config.toml
model = "class-conditioned image flow-matching model"
dataset = "rendered rooms with furniture"
train_examples = 36250
image_size = 32
horizontal_flip = false
conditioning = "class"
arch = "dit"
objective = "flow_matching"
cond_dim = 192
targets = ["largest object"]
num_classes = 12
cond_dropout = 0.2
logit_normal_time = false
norm = "layernorm"
activation = "gelu"
mlp_ratio = 4
head_dim = 64
fused_qkv = false
qk_norm = false
inner_norm = false
patch_size = [2, 2]
layers = 16
width = 128
positions = "rope"
optimizer = "adamw"
lr = 0.0017
beta1 = 0.95
beta2 = 0.999
eps = 1e-06
grad_clip = 1.0
steps = 14500
batch_size = 48
epochs = 19.2
lr_schedule = "cosine"
final_lr_fraction = 0.05
warmup_steps = 430
weight_decay = 0.06
Rows from block 8 of a small class-conditioned image flow-matching model, named by matrix and row number. Rows with one number belong to one neuron. Each number is 128 + 24 x the weight over its row's rms, rounded and kept within 0 to 255. All counts start at 0.
After each neuron's rows are labels from the 100 images, of 14976 (inputs lightly noised), where the neuron reaches its highest value: "responds to" is what is common among them; "place" is the part of the image that holds the peak. Only what is clearly more common there than usual is listed. The data: rendered rooms with furniture.
# fc1: MLP up (model.blocks.8.mlp.fc1.weight, 512x128), inputs 0-127
# fc2: MLP down (model.blocks.8.mlp.fc2.weight, 128x512, transposed), outputs 0-127

fc1.248 [161 138 130 179 113 122 163 113 129  93 132 141 100 118 124  99 142 151  99 140 132 115 104 111 133  96  99 107 130 107 115 151 115 122 151 110 133 108 154 139 108 113 154 161 155 114 152  70 137 126 107 128 118 116  89 100 123 139 105 140 126 132 125 117 124 180 136 153 158 114 126 126 131 133 163 102 106 123  92 141 151  98 145  93 147 145 114 134 136 111 116 118 111 157 119 152 114 100 142 110 108 122 154 145 142 134 117 126 137  54  98 179  87 108 116 150 197 147 162 137 122 112  80 100 158 192 134 155]
fc2.248 [117 129 121 136 137 138 137 166  98 161 161 139 139 117 156 141 105 125 152 115 112 111  68 109 144 148 135 142 138 146 128 137 189 163  62 141 156 138 140 135  96  93 151 111 148 127 134 151 132 100 160 129  80 123 131  82 115 164 126 113 181 111 106 117 130 144 123 163 123 163 148 144 103 130 146 167 121 119 176 164 103 126  75 112 146 141  90  98 114 155 139 136 129 119  81  94 118 130 142 163 147 122  99 115 130 138 141  98 137 156 153 150 132 100 122 121 118 115 189 152 121 127 111 119 138 142  98 122]
responds to: table; ladder
place: centre; middle right

fc1.368 [110 122 128 118 112 165 119 149 114 102  68 117 147 136 137 112 129 185 165 154 161 122  80 113 129 150 175 126 121 136 140 152 112 122 148  83 100 151 165 192 157 138 145 129  94 122  99  86 126 133 108 133 121 169 168  84 110 123  98 124 130 125  92 113 129 104 125  88 140  97 128 101 123 122  94 129 163  86 119 117 170 112 140 137 139 112 127  89 142 118 118 114 156 109 122 120 132 114  96 160 118 161 128 145 148 139  89 140 113  81 138 160  98 151 121 125 124 116 137  76 130 145  94 111 136 141 134 139]
fc2.368 [147 161 103 125 131 113 131 119 133 109 174 105 120 119 124 128 111 113 129 120  97 117  61 156 134 136 133 108 106 100 132 165 143  84 181 128 137 178 194 114 102 172 155 141 109 144  88 141 134 151 125 127 179 115 107 124 151 172 118 128 120 109 139 121 106 131 170  83  96 144 127 130  94 117 136 119 122 128 106 154 100 102 121 162 128 139 105 122 104 140 111 154 161 122 109  87 138 107  87  85 124 106 162 129 146 165 110 118 135 172 126 117 138 135 122 117  86 147 149 134 113 102  79 125 142 140 129 125]
responds to: blue walls
place: centre

fc1.181 [133 117 133  93 112 136 117 129 120 139 102 155  82 141 126 156  71 128 128 137 135 101 168 107 145 111 116  73 146  99  86  77 100  99 126  92 127 161 101 165  99 131 167 151 105 112 107 162 145 122 125 158 144 109 135 117 124 128 123  92 124 175  99 117 143 124 131 141 154 111 150 195 108 123 141 142 114  85 145  82 123 125 111 114 152 107 150 153 103 134 130 150 112 138 107 128 174 124  85 120 115 123 179 132 111  91  98 134 123 153 148 128 156 155 163 183 131 145 138 136 126 131 131 112 120 135 103 123]
fc2.181 [157 118 122 170 155 135 167 134 119 129 117 114  90 145  86 126  96 117  70 110  93 101 117 118 114 109 154 119 127 104 145  96 107 137 112 134 144 145 118 180 137 118 132  90 125 133 147 181 162 147 174 165 107 110 140 143  80  69 135 107 162 132 130 117 158 123 103 138 111 134 129 161  77 126 136 108 131 149 161 132 123  98 154 146 118 166 121 118 150  72 133 123 123 134 140 118 134 111 116  83 136 105 153 146 100  93 103 124 136 110 117  71 128 115 123 118 125 139 154 132 139 139 137 147 108  79 137  88]
responds to: pink walls; white walls
place: centre; middle left

fc1.495 [168 122  92 175 120 129 130 133 156  95 170  88 173 140 130  83  86  87 128 118 142 139 148 118 142 120 101 155 110 120  99 124 131 109 138 189 111 115 119 155 103  99 105 109 120 117 117 162 152 160 146 153 162 150 113 128 111 138 163 112 141 110 149 119  92 139  79 124 119 121 132  80 103 119 148 147 107  97 127  92 133 122 110 147 116 103 126 145 118 156  83  80  94  92 119 145 148 173 116 123 107 144 100  96 149 104 114 120 107 150 117 126 166 153 147 125 153 108 128 158 147 153 149 150 126 122 110 102]
fc2.495 [148 127 158  93 124 145 119 149 142 100 108  92 159 153 117 103  93 134 126 108 135 110 152 148 108 139 100 144 112  92 135 155  93 140 159 140 112 118 154 165 158 102 112 126 150 140 120 115 105 152 118 110 132 125 113 160 134 113 102 117  73 107 109 134 139  92 174 169 147 116 122 124 118 124 158  94 134 112 132 170 105 146 132 129 128 130  83 123 151 164 106 101 178 126  53 155 146 120 132 149 142 145 160 131 155 156  89 118 102  87 133 181 109  97 134 114  82 133 126  98 150 124 104 158 119 111 129 105]
responds to: table
place: centre

fc1.416 [135 104 111 109 136 120 130 131 123 107 123 153 130 143 134 154 136  77 134 137 147 116 117 131 159  86 150  95 115 133 113 131 135 112  77  80 124 134 118 134 122 166 166 101 106 111 123 107 115 137 149 115 120 104 131 145 123 153  64  53 143 154  94 119 112 130 152 128  99 127 163 133 107 168 175 123  96 161 122 156 154 137 134 178 154 180 108 176 121 154 142 123  89 125 141 151 135 102 127 126 145 100 124 116 152 110  88 146 138 109 159 112 148 123 173 116  94 126 121 101 129 118 135 152 125 147  75 141]
fc2.416 [133 124 135  92 125 124 139 131 154 106  77 151 143 123 132  85 161 110 195 167  98 147 109 154 151 144 112 135 105 109 127 158 136 131  80 121 105 148 150 138 169  70 128 134 122 165 136 179 130 106  95 138 124 121 136 115 137 143 156 137 181 150 113 115 102 122 111 148  91 166 139 124 168 113 139 116 100 134 132 155  84  62 145 120 103 101 112 150 104 109 136 161 133 123 115 132 143  74 132 135 129 148 117 146 134 153  94 180 141 128 109 123 125 148 126 148 121  89 126 159 115 115 132 120 146 135 111 104]
responds to: pink walls; red walls
place: top right

fc1.39 [143 125 131 170 127 156 124 122 137 138 147 153 139 101 103 109 115 123 125 122  98 109 129 126 151 152 133 133  85 123 103 135 117 104 160 139 106 137 208 167  69 163 139 119 125 135 150 125 154 147 125 123  90 126 113 133 104  94 138 123  79 115 116 136  95 116 140 140  73 170 140 118 140 115  84 188  94 108 123 133 190 139 159  77 178  88 173 151 128 134 124 162 143  96 102 127 117 171 113 121 147 143 131 151 128 111 114 104 124 123 152 131 112 119 111 132 121 125 114 143 145 150 130 112 130 104 139 143]
fc2.39 [114 132 132 129 137 138 134 101 144 124 133 125 147 166 158 122 155 166 137 100 168 108 104 162 157 151  95 130  71 113 126 109 169 158 105 135 138 121 112 100  90 102 131 146 118 100  97 186 138 112 134 124 102 128 131 138 127 117 113 121 136 132 120 117 146 111 148 120 145  99 117 150 117 157 113 187 132 123 121 146 189 142 164 127 105  97 144  96 204 113 126 164 102 137 137 105 114 131 132 137  61 140 108 133 132  97 131  70 107 121 147 100 118 115 165 145 127 134 109 150 143 126 146  97 119 178 126 133]
responds to: table; ladder
place: centre

fc1.300 [140 117 155 116 112 117 117 107 123 164 162 117 151 152  98 140 109 115 160 140 144 118 139 106 132 152  63 133 135 118 120 126 114 114 113 138 131 160 128 120 163 127 136 105 159 135 134 149  68 134 147 161 120 139 123 158  77 151 136 125 124  94 151 131 160 123 142 111 106 116 126 149 115 102 107 107 123 127  93 147 175 129 116 165 116 138 138 127 110 135  64 136 114 110 156 118 133 162 120 151 153 132 145 142 139 103 144 216 121 137 115  95 141 106 157 152 137 133  87  88  97 115 132 106 131  61  87 103]
fc2.300 [146 122 139 115 118 126  93 119 127 126 100 167 131 147 133 116 104 114 170 118 149 107 132 129 127 142  81 126  98 158 106 141 128 143  84 118 142 157  76 103 155 109 129 163 100 123 142 116 127 106 143 148 130 118 145 106 124 129 121 130 113 186 143 122 134 106 123 162 118 162 130 120  82  95 169 150 109 140 126 140  95 165  89  93 115 139 115 128 160 166 137 136  98  92 182 142 145 125 105  91 127 159 120 156 124 144 139 142 159 132 133 180 145 112 125 129  73 117  91 173  73 114 100 129 113 136 175 126]
responds to: blue walls
place: middle right

fc1.500 [115 123 109 112 124 124 112 107 123 128 122  95 111  97 136 123 104 109 121 133 145 109 117  83 122 142 158 129 122 128 131 146 122 144 211 125 141 146  66 119  87 123 166 128 180  83 100 101  98  87  95 124 125 149 120 174 190 137 106 109 115 119 121  96 131 125 107 147 154 139 148 127 161 157 140 128 154 100  98  98 136 111 147 129 128 134 113 119 111 117 105 140 119 124 118 117 141 141 102 143  64 118 143 124 153 131 147 104 204 138 163 112 126 143 129 135 112 138 171 144 152 148 114  92 149 120 108 123]
fc2.500 [ 96 143 109 129 132 131 125 113 142 108 140 148 121 159 108 132 113 141 147 108 126  89 128 146 127 110 155 127 128 129 117 170 117  87 176 129 127 168 161 137  90 154 127 155 143 112 155 111 143 145 164 163  97 130 130 126 159 100 152 101 113 107 106 122 133 118 135  93 163 100 134 113 132 130 133 113 119 130 157 105 121 113  99 139 157 108  91 158 186 178 117 123 144 174  96 122 116 138 144 140  69 117 140 138 105 125 158 102 106 124 177 156 110 102 118 156 171 132 170 168 127 137  60 156 144  99 124 112]
responds to: table
place: middle left

fc1.305 [124 137 127 143 142 124 123 109 131  80 132 120 170 138 157 135 119  97 132  80 156 116  82 152  93 122 113 139 107 130 133 126 120 111 132  94 138 127 155  95  85 102 108 220 140 131 135 147 133  93  92 105 155 131 129 110 134 135 110 168 113 143 155 101 135  83 124 141 101 168 128 109 152  99 126 110 113 108 153  90 101 175 135 124 127 116 128 122  75 138 133 130 165 113 108 158 143  81 132 129 130 177 132 171 146  90 119 126 130  92 139 138 164 115 157 145 133 166 145 140 116  91 118 118 120 132 125 118]
fc2.305 [127 108 112 103 120 136 102 129 108 148 158 122 138 141 155 140 140 123 111  94 127 122 126 110 138 124 156 122 104 133 124 114 136 116  84 133  76 100  86  84 126 127 130 156 113 113 199 187 139 128 163  89  72 130 116  88 109 145 126  90 108 111 113 143 127 147 142 117  81 126 119 113 114 125 143 124 101 156 102 150 121 160 121 140 138 143 152 124 160 191 143 114 157 158 127 130 101 126 146 173 159 119 116 137 166 166 145 132 148 160 146 144 156 125 123 149 111 125 164 167 107  99 133 155 111 166 105  96]
responds to: pink walls
place: centre; middle left

fc1.327 [131 113 145 136 143 108 189  95 101 104 124 112 127 133 151 125 158 141 167 114 119 136 155 139  76 126  95  64 107 131 131 112 146 119 136 106 117 145 117 166 105 117 163 149 111 146 125  95 111 128 150  68 124 147 134 141 120  65 103 101 154 160 107 146 169 114 124 131 105 137 160 138 127 144 157 110 144 120 152 133 141 101 147 138 167 117 156 141 150 118 163 144 139 107 149 122 169 136 116 143  89 136 104 127 132 156 116 136 139  73 134 155  85 131 140 173 126  98 112 120 135 129  78 120 122 151  75 140]
fc2.327 [113 136 108 116 126 126 108 101 198 132 141 141 108 162 112  83 180  95 140 159 109 107 142 110 157 101 141 135 119  93 127 153 151 117 107 122 109 111 149 132 114 145 123 149 144 156  92 108 135 144 101 124 124 127 129 131 120 131 150 129 134 106 141 128 129 162 134  93  97 160 111 131 117 126 104 179 125  91 104 139 106  97 116 143 160 140 129 143 100 136 109 120 122 149  42 129 159 134  78 146 144 145  94 145 149 142  96 127 149 181  93 126 160 111 157 161  96 116 137 170 128 132  77 147 120 123 105 143]
responds to: blue walls; teal walls
place: top right

fc1.32 [125 141 127 113 137 132 116 117 114 149 132  68 108 123 168 119  91 125 119 106  95 102 145 145 102 131 123 141 155  98 123  88 113  89 124 102 138 161 136 158  93 108 155 126 133 125  87 128 149 127 140 191 140 118 123 109 121 108 165 123 111 182  98 165 128  93 113 138 165 157 130 129 150 156 124 110 159 135  86  66 124 120 159  96 125  67 155 123 144 149 185 147 116 122 119  83 126 138 109 144 137 145 171 148 114 109 123 114 138 118 133 147 126 165 125 156 112 157 150 142 125 141 155 164 104 121 133 107]
fc2.32 [153 148 123 138 108 160 152 135 146 138 131  89 105 172 115 117  98  95  94 128 113 151  95 150 147 124 166 126 102 120 143  85 127 132 112 118  74 135 109 152 136 123 109 119 147 107 161 124 127 126 168 125  92 126 123 140 122  46 117  92 144 156 132 117 118 149 119 121 106 139 145 119  89 162 127 144 164 114 160 169 162  95 163 120 183 131 120 131  84  93 144 125 101 156 139 139 136 180 120 110 117 123 175 129 120 122 124  98 127 105 133 119 124 107 136 130 179 122 108 102 170 136 120 162 152 124 116 150]
responds to: pink walls; white walls
place: middle left; middle right